A small model that answers yes/no questions on an image's attributes, trained from scratch.
Model: 7.87M parameters, encoder arch resnet_bottleneck, encoder activation relu, encoder depths [4, 4], fusion encoder width 256, fusion encoder layers 8, fusion encoder norm rmsnorm, fusion encoder activation swiglu.
Training: muon at rate 0.015, 5800 steps.
Rows from block 4 of the image encoder of a small model that answers yes/no questions on an image's attributes, named by matrix and row number. Rows with one number belong to one channel. Each number is 50 + 10 x the weight over its row's rms, rounded and kept within 0 to 99. All counts start at 0.
After each channel's rows are labels from the 100 images, of 14848, where the channel reaches its highest value: "responds to" is what is common among them. Only what is clearly more common there than usual is listed. The data: simulated fluorescence microscopy of cells. In brackets: how many of the 100.
# convs1: 3x3 conv, stride 2 (encoder.blocks.4.convs.1.weight, 112x112x3x3, each kernel summed), inputs 0-55
# convs2: expand pointwise conv (encoder.blocks.4.convs.2.weight, 448x112x1x1, transposed), outputs 0-55

convs1.105:39 61 59 47 48 47 57 33 38 58 36 58 53 44 67 51 45 31 45 31 47 48 41 50 30 60 56 42 63 44 62 46 43 69 49 49 46 39 54 53 51 51 47 34 49 54 41 45 48 30 52 42 40 49 58 29
convs2.105:52 43 70 50 33 54 39 44 72 56 44 54 48 69 60 63 53 58 72 59 51 49 37 39 41 48 41 49 62 65 57 34 56 62 74 61 49 62 57 56 52 40 46 53 62 41 41 56 46 54 48 54 37 55 50 58
responds to: ring around the nucleus (84)

convs1.71:41 62 56 50 51 49 52 43 41 44 59 91 46 51 78 45 37 31 44 52 43 47 49 54 47 38 44 48 58 51 52 55 43 54 45 60 52 43 46 39 37 49 53 50 42 32 61 54 51 48 42 35 53 44 38 37
convs2.71:48 43 68 59 43 49 51 42 59 57 59 47 45 71 49 37 52 57 42 50 41 52 38 52 46 57 26 48 57 34 49 48 56 43 77 47 47 50 39 48 51 70 48 44 50 47 57 52 67 48 52 56 55 75 48 57
responds to: ring around the nucleus (100)

convs1.50:51 50 70 59 45 43 40 71 50 70 54 33 64 60 43 35 46 45 38 42 46 58 55 51 53 62 56 52 55 43 58 51 38 49 45 51 58 45 67 72 44 67 39 41 33 57 71 63 55 45 51 43 58 54 44 48
convs2.50:44 42 64 69 66 31 38 34 52 55 58 44 53 50 63 76 46 43 45 39 58 49 52 39 59 38 33 45 54 42 60 36 52 54 45 47 54 61 35 35 52 36 38 62 49 45 56 51 41 62 63 53 56 54 43 55
responds to: fibres (94)

convs1.90:63 60 45 58 48 39 46 49 61 42 51 47 27 43 34 58 43 41 72 51 43 43 40 36 60 62 54 39 61 58 31 53 62 43 33 47 42 53 42 29 67 46 46 49 39 50 47 28 35 38 38 46 34 53 46 50
convs2.90:52 49 41 61 35 59 41 35 30 51 46 61 55 47 48 46 48 43 19 49 47 54 39 42 46 56 54 53 84 49 49 46 66 61 46 46 46 29 39 58 57 49 38 58 49 46 53 47 37 49 62 39 44 57 46 34
responds to: membrane rim (97)

convs1.101:48 46 47 50 41 59 58 56 50 55 51 41 59 52 41 45 60 48 57 47 36 49 46 50 77 43 48 47 42 63 46 47 43 41 52 49 43 57 43 40 35 55 52 73 59 53 55 54 51 65 53 56 50 63 53 76
convs2.101:54 45 58 54 40 44 40 41 59 62 29 46 44 50 40 39 49 43 46 46 43 58 49 48 57 48 60 62 40 63 59 68 40 41 61 53 63 49 42 51 52 54 60 50 38 36 53 44 58 53 54 47 30 40 52 64
responds to: yellow stain (59); few cells (53); cells: one or two (53); smooth cytoplasm (39)

convs1.0:61 51 49 56 49 43 43 59 46 67 50 50 41 46 49 53 59 28 53 59 78 38 40 47 55 45 50 51 40 47 52 72 55 39 52 49 55 53 56 44 42 71 42 51 49 59 79 62 45 55 45 52 47 43 49 51
convs2.0:51 44 36 48 47 62 47 42 58 49 44 48 59 32 68 35 42 60 45 55 56 61 39 31 64 48 54 47 58 45 42 56 52 51 39 43 41 45 48 51 52 42 51 65 50 47 46 58 47 34 60 63 57 64 43 56
responds to: fibres (100)

convs1.58:61 46 46 49 48 59 47 52 56 58 46 44 68 42 48 55 41 36 52 54 57 29 61 56 70 47 61 47 30 59 76 63 60 56 52 42 57 49 39 63 44 79 52 47 45 78 68 37 42 42 55 51 49 49 60 65
convs2.58:37 51 47 46 49 53 48 45 51 57 48 37 51 58 55 41 50 63 40 38 47 55 59 53 53 61 55 45 67 48 44 51 59 54 48 48 51 53 71 56 54 40 48 49 53 39 47 52 40 52 53 66 72 52 56 35
responds to: fibres (99)

convs1.8:63 55 44 57 49 47 53 57 54 60 43 42 45 48 43 60 52 33 55 69 46 28 36 22 49 46 68 46 48 69 59 57 48 37 48 46 58 59 38 65 55 54 40 56 57 66 65 47 54 67 44 48 48 48 41 60
convs2.8:57 57 58 55 65 41 39 41 65 56 41 48 51 57 46 58 53 47 38 50 46 59 65 52 53 44 50 58 64 62 48 49 62 41 54 48 52 46 46 41 44 61 43 52 53 54 54 55 54 49 57 40 55 49 46 41
responds to: yellow stain (43); fibres (38); smooth cytoplasm (37)

convs1.66:56 52 37 61 54 45 44 51 66 42 40 47 28 42 40 63 51 45 65 63 43 42 36 46 45 65 66 50 49 58 21 59 71 60 48 42 42 54 36 35 58 40 54 57 52 44 47 31 43 50 53 54 48 46 48 61
convs2.66:47 41 42 34 35 47 45 43 45 56 45 38 48 46 54 70 49 31 37 46 58 52 53 67 46 54 32 54 68 56 34 41 60 62 35 57 58 53 59 54 43 50 47 49 49 57 46 46 48 44 53 49 40 43 58 57
responds to: membrane rim (64); dim (59); yellow stain (57)

convs1.95:45 53 56 20 54 49 51 66 35 43 48 35 54 54 39 65 49 64 53 18 39 50 57 59 49 52 37 47 48 39 41 49 56 43 42 42 53 51 48 47 49 57 48 38 51 56 45 48 45 43 54 56 49 53 60 47
convs2.95:57 55 35 31 68 58 67 76 57 35 83 41 61 42 55 66 51 53 49 52 48 51 46 44 48 57 55 65 17 54 57 58 47 53 38 48 45 45 40 54 49 31 56 39 51 53 39 54 54 41 49 55 45 40 49 38
responds to: membrane rim (78)